Weights of a small class-conditioned image flow-matching model.
Model: 17.3M parameters, 32-pixel images, arch dit, norm rmsnorm, patch size [4, 4], layers 10, width 320.
Training: soap at rate 0.0024, 7700 steps, batches of 256.
Rows from block 5 of a small class-conditioned image flow-matching model, named by matrix and row number. Rows with one number belong to one neuron. Each number is 500 + 40 x the weight over its row's rms, rounded and kept within 0 to 999. All counts start at 0. Numbers have three digits each.
After each neuron's rows are labels from the 100 images, of 14848 (inputs lightly noised), where the neuron reaches its largest size: "peak on" is the class under the peak. Only what is clearly more common there than usual is listed. The data: cartoon faces. In brackets: how many of the 100.
# gate: MLP gate (model.blocks.5.mlp.gate.weight, 848x320), inputs 0-159
# fc1: MLP up (model.blocks.5.mlp.fc1.weight, 848x320), inputs 0-159
# fc2: MLP down (model.blocks.5.mlp.fc2.weight, 320x848, transposed), outputs 0-159

gate.702:491526452505551558504417420505541472484478518458523496512503488500502514544501475520575468462550470469531474546464496460484489483482506474553541562530474480486536474492490579458522453529492509462477495462488484473481457530464532508478471553480495525516543540482569446475493510453427546545478549495508507461450490490577502485495498546422450526494516424460477472475550530501492555508461474487503530444508511477534526496451415477484452513515496411470501557525488525523482462517484444
fc1.702:522525453511487516530549462417536534495492413503478506450485474522505485516474548509515488557507419498520555520580501513478538518494507484533468546471484541498498538428468462499532481519487472463448551546525442461501511499497451556479504501382485570627509524497557589548516538529558442466512532476527555492520438497553551503430531508501516490479510472516500450483511500475552516578561438472460537543531435551556525511516563587447549429526454497503531509523513512515526463466487497
fc2.702:524501504516545506535446494536520459469518508538501453564613484491481496598518565477505533492518526474472444534382531536470526533517557505481508524455501487495477428457536474475599507464528461517496474504522437486521508486415493500532491487490497553470569514563482452505468509567506517578510529495492490468490479515539613510544547486501555471465525523533506489499490408475476494541435521493538462527533486510437492497452392428494496539435524500484464540494438530479468516493570565
peak on: hair (49); hat (26)

gate.540:337493538486485485459441416453572491485494439480476520529438517480437499509504502450473504518534518491541485470506494465515475527542469444504503520471501541482497484518525507456519485506513472518516525589509412540443513483554485510526508463497410443485491544444556452520543483567495516478513549495490503520582469437567497468505465489551488532526496570478488491528567486554549511516548567480512541555469535442466456503495555501548534480503497587522447510529497606573445525525538547
fc1.540:545512515498581538469455518489554537464553404503450459458498482510496464541483423535542503448521507493506531502537578527440477470549501526527460535481499453608397493506409501502506536540522546517530523504480532487571506497464512513469485512494471507486580553504477490492459407464483540501502485561479506496531529524447557506509473476519516505503489475569470569577567444482490484502438541495465480492466497497539480537486485499508529468445499577556470544429473444518503539480532551
fc2.540:466485425540475552488549530566556542477513484528481492495540441481400425569539580509531477496473502493452489521464487479526464491530519507569488493512498499491493520545430515511519500517540456481470566509487538482505530499511486519492451490470574561406544480511466458434503534495468442494475583482540525435492528468562472510437522454541504510532431517506548538480484520560564571531480535475520491485521543459553500568498556445516506538431508568525500538460570462476510395503580467
peak on: skin (57)

gate.263:509553456514462454519463472548547478528561553531550446485483446519469489501475435439532479513428428475514518519536500550482537518520485485459442407607441552471456491502466453419525465485466464494469465502476478507467479521485433474509539544528523507485464535464550536515551485541469501534487505438417431512467485502511507553463453535530458544523508519479395488407486529488547516498487468471403461488426515491411496470503449482499436415565505496474500472505518495531542445513490560
fc1.263:512539494518498542491479497511544502544495504427535487516524540498455592558528469470466556535395522425486492506504499488470521512538467551519454488538490578426539489558470480506441468543510542488491517544523378511515520518477488551536489518527473487509497493459499496510502476497467487549496480565502477517501497479526552524549458477535494498513585481472456569471421551444491493506558474491452458417395496455447501468523442487543541469519543467521453502567446435468557455505494549
fc2.263:503493517485536451413485550496504485531495520519532516530473508460483510482485601454475489487490543461525462508525456466479483479500578541490434404501501436508514516495498528467445467509470453475478445441475581496474524486516580458601471526496499479513512499503536511443485517472477559523576486534608536487492474480480501518467517529447535361535463536414427500425455466513430519504536469533506521431551492551556434518529571529519542545481536476579501466507585544459462533463511536
peak on: backdrop (100)

gate.293:491470517474523512468502524439484434506476465354495581446514531509482449453484555503517529501523459582489476468496498512485450526548514478522484502441587526492430447436585509573500525489533612498516455496556463542600638557467576459519498499511419507512497522464541519457521491472517502480470578474519570502470501505535547507504534450551471451475455505456549558553515532425479511471473455547464466583490414512450434521596469416542450563476449424532497554531533578487518476514556464
fc1.293:519521502544494470506468549479497404526518529595572526429573481495545527471539454424494504463508478485551389488490451492569557506536497483492505515500455552413510519478493530419492458468471465433467443528466537533405444471488473557499403507491513560481488458437513491537528456457552568540448514505449567526547466566543472477561532542486506442517491552510490489548520489481477423552541508439447556533526476486493513469533471496541461499481480587550498526554489510507491522575469540
fc2.293:467569484556510461555512524534510534577535502411508527493522426496468554522510487526408544511486538449513554459494551492564480497490521510463506506504496504501562524485478481536459469501555465502486524521459546479545496518467466507452507463468575589358424529538525509497475451563531535501495449542490498495477484588491557523501487516475507539510400543509496547499566493525520482437441537506502449453457522476492444494538514414458516452553529547487491532504489549534564527538474423
peak on: glasses (53)

gate.103:469454552501531449561560488548554508492491467480485496502539548497484524441436548529468530508435544534514494483511560507431514545433473461551526447513529448501530547477469492521545521530487517511423503483439545508457533463456552468545523459463534550560451499493452501471477512515565501443509519555458557484486450510420489482501470523478573522539408510504561483448543540510493487481491522500463469512580486513553501553517469535480534468532494519474492550498521505515511448556411477
fc1.103:508538530456495497513520426481437460441503564489514512518561504498548504520551481506505437464514543389439536521449491516513465457552465514470512535500491530418481493525504448564573476470465564557482488461544512463485487527440599491466497539460461539495483491591504536536524498483401492419455553528468448474496542523533519505505458520440583460477578511505507496518542484523488525565514407445595410477517500477571460485400500490558519496453505509508554454534472508483496605482505483
fc2.103:481495523468435486512534523599493402475541451483526464501550498493527487432379571507475519527549568498459508480538451522605489399605529500501538494449492554480544494529500449490461475421533474520482468448476514514461596539499473495500557524522499504471478503517515497476517525444563552508478487507524530509473578470539429512486488454477552482458547482427503497455474556552527521532417517514528529547482510547507485493483497501483516462511496482454514467503436484519464449503498502
peak on: skin (58); hair (29)

gate.577:480542503522492535524529570507526562513467502500499492498577498531465464551544493498521546501492555532502536515502476429533461529505502463465496515489565581532423447440467423492559497477482479518478500565438405543525502488486494578556513484489526464522573457488530550462505583548465529475468453563484532536524475498557555493508506449510569528472480487525497478503550506408514491484455525429511484538541523519545501497500485549530549559521535536449507480500458605515572531468528499
fc1.577:470395520597453583526464451453533536500487427497520451497558513440551479478463525500538536524461497479453465537542482521487468537483461559476477543522480487512481525459529556524550515490446466512494412540485501576489500520549537546507459491475542514501497497508537581391580461513474535497537522545434510430520467520505520547522515432451540520538506433518561447577535536472510483464459525555519524502585525519446485516448531515497575536569457560473485518547509598438525540475469510
fc2.577:456454437515459445586506484503523490440537619493414505485523493493464432509578451486514460505487508501525492478515512464463498453511504432578488523556507491505396551531468458526503517509549494445498447484480553515533495517544508478520562564503496425455538503472521493508545472551475565484519569586525488438496500419496556526468561482519528416507544524450532480567534511513514538420514546509464478428504488458531489513490577529474509490464521518539508470561447516592498487501434496
peak on: glasses (73)

gate.729:514471460534478455554493478516524490529578473585535514430509524479464458552482441594529563527423508447505499466477501425424482533525475464509438508551521479443515581465484532538491477452557503471497529543485445514484477471522469506532452497506538531477449417535496475520474448490525550473545479494525483487505494543542522589518456533523473466521547487465527463432496496493450449487530480530468485453464486467497545434479454493523506525564502581492487503518511499450584422477505565
fc1.729:487525552496471510448479542495490487557568489527522522533561492530493536546500435544512453538475512405503509523523508501420502575505468503530448415517436491474532527546478546511585488519468452495467520542518395504396476488511387560535447472496490519532533485543498534543454480474442472502493486555553418526533486468546489498449513514487545622550513527489440571472467543506604510494513499510499539482512497511500566501442512506497569487515503471480509448509482486478495486450592481
fc2.729:510510443563464501520489499473566510551463509462475443504503520517497509469452462477562456491504547484502520494488427489466472514505522472536436384503484441452421434548490462431502486415498500518507571500471477479482537473456540465616497481519500485500472530520507508463569469505469461505504429508490534554417510405556593489475489495512445492559545453585541508499560524509485493448433520556447551440524522510461465485461582532496482503485551442530429435475480477478457494541551485
peak on: backdrop (97)

gate.430:491488505503514423469438432473566503486518559546528517484472452535447456560533514481413453523503529528540525447507483442456499480527590476492484502426569507510565538532485517514537381469465509465526490503555542473509465513532440546511473493496439561491497477468441501501577465500505578536544509480497483536548465467551549481385530514507531525499466455476554487470485486502549470461510470471493521480491554524424534442533480506546506615521521448528381531481481489539478486444546524
fc1.430:578520442484519539424589512516526458478471519537443441507482455471442502522526519543568559530505494454472483528450498485495478485501437487442530547471511635497554538591497543477514529482441522493484512497425548536478585449471432626530499498449573473446511482488469473485549505536502460498533549446466536553580559401488474527431440547443555452527472526544493412501496463449512503469450561576499499527600519492552555478530531469461496447418489522491501467494530515415551489506523496
fc2.430:516473506568444510566518481455500474487444481409502535512503467515492516516499487508548475489510537512489452444548452531493498514494619501549493479535506504517499543510528459537484380462518567409546546445572548546470506495477477477457533498489515587506456437518499496481403478616442492536516544515517515488476480466510484507521484516547471475526507537469475469463471480445535522549475413465562484464589479489576470513490521534563475470502441490536569483511518537499476515495517458
peak on: glasses (38)

gate.228:545416406486485540501513528518493579447509590582548477531492474505452474470431510545521619566512575403487512485509544491493439576572542476478532470504550480536532490491468476498470524455487515469492459462515479455535553538506466561567495455435474498533506497510479440500447545513447543485571466474522503513481468519458515482467528517424557563600458488531488504491440446472536482471478478459459345455564546444439437579469438500543497484461503513479526497498505457521502476474597492
fc1.228:517454477550561472442512500537492470475460424493420516516484467513527562553523463477476427579558477514515486437524435498518500537488513572537450469559501497444511468472458447446482407471513465484498519472511521461497551487509538535438471572599459592446485492515468498430437516454461464495419547506543493461489549506503545508489546511497505538497454425383449522483504488491470528502402485534501570520441442524492495470478502487490469565540496534546501514527489544444452457511497503
fc2.228:482473463469516485458497510545508594522509474453416498467473494509505464512452528516481542500567566528447483461491551518543522455527533423526493481504540509410529470474474486500434488528516552510553548542492440516422540468522476497562554477456562516556465513513483525537416493556464420478515461469542472503516550521477546468440420505477494400415497519542489497526556502555534485445527493507502488548490440522433541549511568522505526483451553504446574533509500465468454463457573570
peak on: eye (62)

gate.47:472526513570454460555508480541480506555526535541512496529542456539502431516500503448531471525405540481516498494523425517457518538588473551517464498526568463518517464485489422498545577462515493469511534440433472514533514474491456570517552485501420528487555460506466552428532481453471496488499489420541514439532515485523483556470568485578551453491528491496445487417508520474476468499543536463473495647486455456620486392564496509480471496458514510525448497516544515470526425497478475
fc1.47:496471477463564524533517559496486548434453490508515485497466596492514518454508601534451524502548565522482452470470520495527511480479528463529578513520460570511532540500452531537527461534458494485465496521516512475458479503540535410540478515486527507532473466463547500600479469563549507496486470588486477509603498477378438475495445625481525467463547501548489485554549537499535519523522547552552475341528513529478488543358509504524521568551443519503534550462451546538490542473525503
fc2.47:453562529486529590508506520477457496533476513547481427516440443491541532484530318518496511525477516469496435526481434541661463525444549526493588565523485548439524540468515435465491494411445456486441525476518514557427548480498420573491507490462452540448410529471484512481457537569454542512548483483504527461538536468490476449475518459530479522477461496482528568546455487492552530577560503478536522572463484479558532510456475509455516509509536500508495569452443562496454542528492472
peak on: skin (35); hair (32)

gate.456:576473549510537403477493506533534505530511528565534508503462489472456482499527507497398582520479504514504510471418503518521504544493617446573491480450499495592466534501522536491536540495482492531517419527511480497462499487510532511469543458462491514483503469513486542521510491552461530460492526531516512516568483533596499467495506523525526475490476530601540467453557461529574476529517544502482536473489505574532538530582436518540471542609501519495443546496568536535451539572496485
fc1.456:499549517503554475531565460472582469525519526480556486545483531507487546539500446534482512485480513518505468573532460516522480552512487615554489520516515495559506472554485489475477489568527457517515473512557440484493506434467451418490484500527440485531527444577511553554482468523476482544517523480543491553528489420488546449418509503505493634572420489533480417435481467496529463570504479570480491490470523473523527549564513484482483502487452454514542449538552574522527522493491496
fc2.456:479501458533465468492465517496512503476522472486532540494446531505503509565509543503482511508503458455461458523500511523498515518514485526495533469501519512496547481524516483502482542506503469486507528535487526531498512481492509472462505545566504491516514506489510449531487529525477548451523476504519501485579435495561534507492533512494527553471457493503544432547493502546529479455526452522612491467427449522541476565453489449472471524486524465538528534516428521482403510500497543
peak on: backdrop (100)

gate.744:520516547403471506493521474452451461473464434587537462544489486525487509496469486516545562417462535522584500536483496501471451519597490477524502470504511503502490444472345536467528566543522508599621524495438516510494491566466575493511450470499500539518529514515496480514412512572497500586527483483497587525533474497486503479555499528514514459509497535490482543503474496462470491436477503480508545402519451509454494485493541517460502476509527550489506530464578479489486302492485459
fc1.744:495544442538487486505505547453527570548454546483529492519488449488508457547459488515416457486516474539458465516512494493539547536492474547516512520552474540488475568481549494544485552541492568443501518480602543454486515523481455549490528458497486507612504457504444510548537495531569486432590514578486503549566509573557487537474477439543484449495481501495471513543523516543563498511562537506497454383492474568527494444467497516479514600531453476498531460518546549517468579499575503
fc2.744:560552521540463506584499535516418471514536533522503469499579482496495502528513518540378517468566453457483533513359479517530514515510506517423482422455544501555475454415470463440509509537457486425484520481480524490408541513449435504557454512529569500499541485410476455499474491525538467464481471514491499478486487500545523454509486529434439494473506428444483521549495457560504555427508480531511497386490500502597520509500532496450464446515488582522571524504430540496492587569523490
peak on: hair (30)

gate.20:500484544568448468524509477593456470479521518438501440498458423488488564476418523474500535572524515521525504523550491504566538462503526503522530528549534488471477460547550486485538504482515531509484500438511491499560464512523429557478496414462441541488431541465522490518509593529490488539588451495556508442485507562526565504471527517462503519511465491540559479506519570501532514445450521578512497515548501513409573415502463487531421476478501477439488490508457512554488444480529507
fc1.20:503468477471453459415550456516485479542472558452407505512487536507596567533511455515494446523500509537563533442519540544510533480483570493541506504537467460417548478484464534471497538499523445468541509468521548488500491475550521515532446467454523483512469457514459503532502481521505433528567554490541476433371547511577563420572484493385483498540458555527488470494482563474509511515550523594508597480543484587507537506516452522506438483468505520513556522436516481475464516514498493
fc2.20:516540536581607539484433534501573472552550469457554467478542467547516534475519543492475526508557563497539468483556518509484503477513479516482452520448518494486508525526489532489446508432497509499490553492499530513496489523457498457442478427417481517530500484468476458407472546573494468460512423512539503518460510418452527537518535534543451509504536563496495515517467518519520446559459472392521588444405509550471414459461509499449501504433562506478593467544460485501526511533456444
peak on: hair (62)

gate.75:536536513414515488483527544517455535557471445516448525501510454447540515523516479462399486480512511523518496516474541516554453442506467552482508480479510531521500525484538415530477491506497531554465476483544508523503514460558476425580518511463452526416542451495564497512544452531499521477446531479495550532518449475516498467469427472564514446455504539468458545446422519473496569562452544489455455484531496549556614533527507561520478481530522531435505461448553565461536489519550441
fc1.75:586538465454424530509555546534453553501497510500469479481500382464513567497465471499435486477449536513545476494477549533475546454450594532514454524488426481486581564524440479483523482412493518512476483469553522515546489509433510444488510482450434467502474376520553540497469425523515506520453430439491521594526442458477418399434495471503522543529554548544568492446460506462499522483529533526512488518501475526491519526464525485503448410525520530488483410500498455475495554492502502
fc2.75:503492512464522520480512479490414499536528466452460478459477553523504532577530478509427523470448567399542481547503491528479513489468538554588555538534485518485475480419557550442483482534539483577510486507494502488471525538540486539514528574559525486579535487464578477538534552528502414514521473488538474505496505464492476429496514447499472421520580523549515498553516597522524533423499513549444503411536489594453486438478507499543548507529505509567500429518505471526527553525492534
peak on: skin (62)

gate.170:453463487475518486475537453482496500424494479479500530440483462523550510557488460506487471519499475451505511547490598430454508638442593465504448430536464506497474521470491540457568417463483514520510466440527517522496472479493455535464473539461488476463553526589507441489489558505482486500487492465548504487514477531480511536501498508447538549528493486463502483475432527474439486513526506496524493401494492490470571562394454475420534548563416551578474551522511535472507528509458507
fc1.170:393511524476511481502527475475507506472505476476484488486470503532501519515434341576481509500443481490517477570491525485447514525507480396496480472506469503610485525474502485502585517437502499523500512472497503516513500487533498537535517511520527516462570526533507486487460473490515496465574499490550511529569487510501541534494521466505498481556451492512530515497475485440544489513491478515518431438520491523456575512425509497358541491535458464523541576435447580497443566459479468
fc2.170:585521528480483506505523522486500532507493559470499481507402494492441522460506355492541458482416510539508468473440491482486505463499536466465466478528460533445495548517489439467512514450539490541462505507489446496512502490513462513491497513507517439472443460531498540565506503475488502548492458439519522507435559504523490443483530515523490552426528426492510500450534518498508481467507551461520558529511528507473469480568498496561572494541426468495475456548473475526487486526507429
peak on: eye (49)

gate.560:575460519515530560421558502512473488551515452539556493464547506499543480479432483445459533531471504502508471515559485461492505513529510487538478543487538455524527483524499467497557506582499453553528477455454530552544496473489502523513462517492503510576476439483521419475542531503550509478502530483405556554531490455475492560496497484598561519552542437498465481470505535482595505486507511544567493519538416487485530496500579499487476514547449512588484462532484509586523501482471457
fc1.560:587454571499531589441497436517485458463469540507512481502573524482558480492504438525510536475512538496487501531486527449485493525485498506394562461467528454466562449468543510523548498543479540487516465513528525516515504547449535538480491522487456491429543540582511451599516482590479573568483452465464492526453520520522494563516447494492522543518544462472489548467491525456531352491533505501619512575508450474512478483515542509507503571574466476519514469488510518516481513481464487
fc2.560:460472482539580511481508442462520408463481545500489507465506481520509503445493408453459499492511567500529580471572517500418450427528538470494556523520464523485544481576502466471449472521501477570519518550447560481486470514484519539549529508494540580513552523428505588467489574548489516399494511437451500471515563490411439482534449465540536524521530481442533509371497511499406431508489484454435505476506541464532463489484507487555416499442551582529524534487494507532466507536506561
peak on: eye (48); skin (44)

gate.447:452503543415505498486518462495480499490466482461536480487490517461560475502476471388488476491541522494471547485485561601467487470483446501500498507517474428470517502570562500502450550519500443516519496488519474548514556542527555535437438502578578494423535478441461562508491510514493462501527456491505520485508468513424573506451502476459516554521564463490462456453509460558518537522492545529524483530470512441519544485531508499417473495475521447469449506557424471446515515548503521
fc1.447:487464531501491520473507466465485475570520515536461539518477470510440466482572445446446548519508437477520519494499535511560538483505493474476485597474525465485586379518436473485503550554419535497503520458493492538489438549525488430535496535468494529500525450570580475544512466495489561547476541496484487524512480594497430496514426494601520500494519540481470464450490580499519507512538561552555439477561489449477453611474537547542478407487445551505500596442476521520562573480511495
fc2.447:529518478471487518533442511501501541522571481463547476450514473531454515475603454504473502516483500509470523560446532492511475577511506445605498476483545498498569516469466525501453448558553542471516476542501563485488465501462550483587439487441483449497525553499561457500504494434454476503500560494443502510500551453560511530480419452558465577523494477553502495486530485471500479520484448492447547467552494512473496492560551509497511513526468454509453487510458506589514538547557506
peak on: hair (62); skin (35)

gate.380:480493524533443571478506416491476442478459486554487469501493534442473506527457505501569484503563432505472460547544536503542485420493419503489536485414576580485481537495434541551481515536456520497521459488576474464394462469495545538533496509469458524427416442533491482491507513494448478524615493483517521517455524444480503471483540473536493495464557486524547523519574525503467465483543497447541489467558529473457441512531538563475454564498523453519507483489583508440503470491519487
fc1.380:507571498534459524485560436488521508474495500490496532552547393444547622534485502481546506494497446550560526496524487499530484502571522543510459476391535512569471514543485478502471520472401433504423501415554473551487518499503556464515507532535503581551404476525461488498444529543412550488583460469459464495531462506539510439552449518537448549488513491521503478451474514463495557489517521499536490553474539467482515457462494554518556536476405595515511461554500409452517457490490410
fc2.380:481506553499612471484519549539547430412511470468540556539541491452551521549451514537553500531489490511497485536483507453479467480562506500481560545496457547503547556470505486507476490460437536544511550529519588458521557567630483583521515525515494479513511567562515558494538503418446512453460440460497522499569475562529463515519550518492495504518501526487500462464449511572509513456533480537556520485430551466452444543441520501574453484402498527621543417522541517474543544492517631
peak on: skin (88)

gate.333:424451520492475468490537473484478515469492580440574442485513500528492443508493460488552457530520492534479497514486482463470498507563523435506554471482454548480599517415502497498563443504495508534520448454535540485442457496588502484532488458483472428540560415511493499573450421541414438406439538437493511532438482503488495466548546512517499454561529468522503469527456562516448521543466464427521421437524435503516501458469472518487567490458435558535481530592483493508484529510520503
fc1.333:483523521470511538509461455496461519481546451468544505460426525496498531516471467444552414538467454496483523472532523485464467465464476470413450488472493563559439468484473515477499567493451349488494462518485547526483512494552555543421543525496490513522431548447525533551481496517544514537417475545532511502502486485485519541642511473436443508414528494451486398526506481510482487500526480483501500615471468512480488585505517500472468406492468471415602524477458473510542526501503542
fc2.333:540543469468498470499485508480513487487451480485458535541464454545470435497456509516464485507497520546547468493439498505488463540490455515561494499459519516460508537515490568493466456516468490464501591394488437468456488567451483534409502529457517493618570454439480522486544456508479471457463494546542475472517555480498523485495526465498499562602462603453489523542543505527480487510502500563528530463469468545524472671554531537502476446472495501422547470538438508469384491472436433
peak on: eye (32)

gate.235:450450472473448506537581477560513538582491492582452550488566541476514477492468571489511486524533518461482558462469451412601514561485511508505580503532541485526431542472467512486547490516545508559542462591444513495598493486491513442526511483485468536548523494574500504523499542511463515499523445540502450516533501571480510487501557484569505518495461507508560442488533504501548449496532535448543401435473492468521537462531431477447564551472525444509504512438512511481481485509485473
fc1.235:566500534496475491551543514488512507534493500578470382458478492480444386523405507454487526539535543530475424483535487485532482501507538481487483541548495548550507464471514494548543453570478451577508507482478516495457506507544461454554530571496506534540495534511440459507596466473464460451516523503596510594540538506542499492524454463528517466491533496536582457567506462470470517508493417488508598537412504483552571517506511518532554583496460531511515482473543488500465521423483518
fc2.235:444530441499464476496552498504500537598554534539491524497540493501533438471493567540473539453527500436493501578453454480479539534503499514443467436481513483462497544508490557519542515575501528519514450524478538524549503499467534506552436555453504443484564508537545476516512543514515580456489533474482486533507542484452476509571502453451529499516496520505497458461502491512514474483500522553442475420516450448501534452410565465482576464508529505470555499458525513459497532521537550
peak on: glasses (31)

gate.723:509481548473475558561423465473512565527488456546508504593515483523475404454504497486553578492449490442529452504523552485446474447422571545513537477572490395497493502478491472562488497571494487541496480498463531513549498533506438491536445466485515459483458469455515457446459599555489512493502411509484536474453556533454478498453518502481508537456575538518495536528569483570533561448534520491469427527581517413496529513464514534562494488551480515536580490550472619547509507454547489
fc1.723:494537544454521505436422484511552465461582603517551517442476481508586472538501566527466418554518513507491518533535511489523490419553474500462456463519471481514507494496503469478517443488518506505513471521516452506434501555506535427505503487505483544481494548434582502508499464516588522521495487474559474468434500487516504477568518475492560481505554474484452553505486490496468507473539415476506493408458481522468526528516579420463453529438561468532505489524443539533481540484495554
fc2.723:502443491468470434513533509570463449531499433520450472529476462492503492550507572498482501448433439563431540471499514426514484431526498529544496482515480456509461485499450529504442460501460518473508510490513536504524456495516441442444553495432491462466475490531476491526507464548455525551494460470535508491478451536461478512467484464555529509506529509497488453486453483491556521494484540495465427485459565580542469556451396547531468560451508542507499488430490484521574486478528550
peak on: glasses (69)

gate.249:534482497474532476515435511494471481480490529517456538518539524473533466576523568502531441529438534513541406534499522502547455337523496514436521519473477493459493482547481477483502492476476497430455430488515515550443491480469487411467553536500502521451517514476515552483470538451497493507392478417463487469490477446556502493451469551465569468594494477560462467461583481472539517517509513442596551457560449523442564542467474500456533470529490491542429507522461494515461470504506565
fc1.249:449447443527524569513458504549480579431513484489514499562440530428409490571435583460456477530470479476454424554432475476547501438536500480478523546508524487522454414553536513503545428507558479492534454539564494542515517491478569438513496506486505501484526515473544515513497518567495469511494501471476489406494511497464526444524449502499406511452480600461489520525496525468525565559465469520527513406462481432488506480470450550468498501584478477537520460510474576561489467464551499
fc2.249:506528469536500516525454492487510504471494548507500578467479464483493590508436555496542497527423475553455396543562482445455487588497521525535474495555454552506455534449439516519548503540479528401518479455524497506553482520533488484455540532534531504464529492477551417477523510513518478486504546481459506596467505456513553517505446574489484500458532489549401556429492510495520562497495465527558551411476529446481523536542575520553545487576442506518502470549539544422456562455425546
peak on: eye (27); hair (26)

gate.313:493531551436456494477550536506471455477449466538442557665489502594521522445422410457515494489511465516526412427521549432414516526462511492478475512508461455553503525476552538494409466503530516536461537499518475474547501486399512489515488505462477501538444485574474513521460484503490516525440508485504487453497504459496476511488497538498463500387464534488563484536519491516485411485538480504445476572495468464554534433498541481483502484534552506520444506526524504565519491418443526
fc1.313:522469509488471463515491500524491476489486529531509460497474479472539504516500522428523476515494523473518474521487511437439480534510466492563519468512506463444559496489493503523519440540502488474521501516506505472535552517597517556469459526461538517533573499496575513481462495442491477474443515425558512520535439597432468493470529557535579534524526484506514422453470474537475457502447495517489494524457501534551522521529441582423462597566435459494503480507492506475510510490541473
fc2.313:575502502489541484422480491469463430450539543487574505475503475493495481459525442507441493495515578561432447484528521489527502559506509510549481461493503499450497500497531416509443488540489484497508479482485463468457491499510528487499442565530528407516487483479501497478475509484513519449505524505508500519457447512472489517497670534475490503516437481471458461536521414471515422618543508466511529485557541434582528534463427537507439530504522365507500531545504481459539510487476517
peak on: glasses (94)

gate.32:546460538477422546519472410460484557497462564495406457501487595459459566505477520482548566504551453427500494498568528542465437448513540515522543496522467558499504510472530462427491558384532412502544465476454440544478477463484478414495496518491416503441510512455509537531447549518502501579517485487524469471470465569484484519538547517494482536542527439459466523501493559529519493500488488459470512442520496516492488501427522484492486479506500580465523540506473470527489434529439456
fc1.32:475510442473452459435478503486495483508574475500544507484527528510482479485582548490490528494433442525479507490500399497497473463427516474528512491497474504476483429429504501522472468469525460442446531595499493513501471431529501519475475555543564422533538471516531447547506494491482437515471470546472546488494555499532471528537581544449509504447449435566452412482521471497524543529504490536503496486496446535547478494525472590477556452527465545491488484459426423391566504482560440
fc2.32:544487486525533467437483518515528551483491495509510506495533553463461462512532535521427503476508487435540552517494536470564529459471412494505458529498457529543433561580510525523495488466428515457527536566503501446491515495529490422483576526512537554545537451460514568557472532467500531488509479511496487507484499482442451490463603504380465597526535494522481508477457589459471496535534554518488497494550507525475471514496497405479483457555504517502406474476434530531517487464425576
peak on: eye (32); hair (27)

gate.632:563489527628481471401502493514508580485579538470512550409460468482522401535444524479485501525502502512581501508493489449486512498529512512453491456490524460534488449461508524479559483547559554451506505457539484481442509524516489515516507485459500429509495472520452506604452439546508572526500538574588503517453479493456526581453527457548450544515505503508413520519449487535550471532559521473605535418459530517471532546570445461519489468524531537460465518504490428503502541534456526
fc1.632:500539573496485552513519499482467494468543439448535496457449477515493542469452411475577526554551490469466507496517484522462452515472506507463547554524475513435592524525439429494476556514538514469504520502534503500533572554515562480489439468496533501493464468498466444501500465442474580495503524567472499494570474471483439532525430470510526518547547471444530492529471533526540463392428530453519511526551483492479454514453538403536497439473437575498517444479518422478494447536501536
fc2.632:532418542522533454583551539533490495485427434473391525517497440527600544470466518479546463511472481521471533532503547508511523462485458544497481508481529536536468544450490476494563488566446521511527470553486513480479470502514464519530481428545500551436561544485539587508536518478575436477490509487515507451504469468565534433541526437485540480446518464459456536447512518498539506516498513441475542490553528515520499511550571521549569470559542458504525501484459549515498532489513478
peak on: backdrop (97)

gate.361:448501507560464478488482525478533545543467452509520534494500530531484441525450570608509451574477517448525475502498490538540478525535462483417505533497501542513484565527502468553479451457487511498516518500483489479524604519441460471476435510508518504457514489500514454473477473485527487489430472532538493515507463441435562489443404554465384401512469456451464507482482469444511575422520440447446496450495442535493510503526502495465472531515498489452436503539542463507489433492486480
fc1.361:390550504480521440493486535529503542488513476531499515521558456514468497623449528531482476475470529487485473509506491574523413473561518458508481531477489493538514492513459454448514506419507510498458503526513474526492482437463513442493497545512473522502477484471538544465479490448459438502440426444521469458504507518478478490518515486501493351530477461456422522490498558498496493513449504441540510430541454481453461447441451555407410536472498410455490468498545470516483384455501495
fc2.361:449537502526522460474527446524541479553509474527520505490391478524450532495598456507455540483477507489512511530489556484532521562530509550513444518499455552514514491474472457522476465538455493533530490508482587526526483538417503559526496417476523516528509477503533553534482580509436536476515542525431479535476481503510481475497500470473511651551421536550498535532466452531461473500552517381484562502589500473540506490459468479466522471478503477554503501478478480485520530575448511
peak on: eye (52)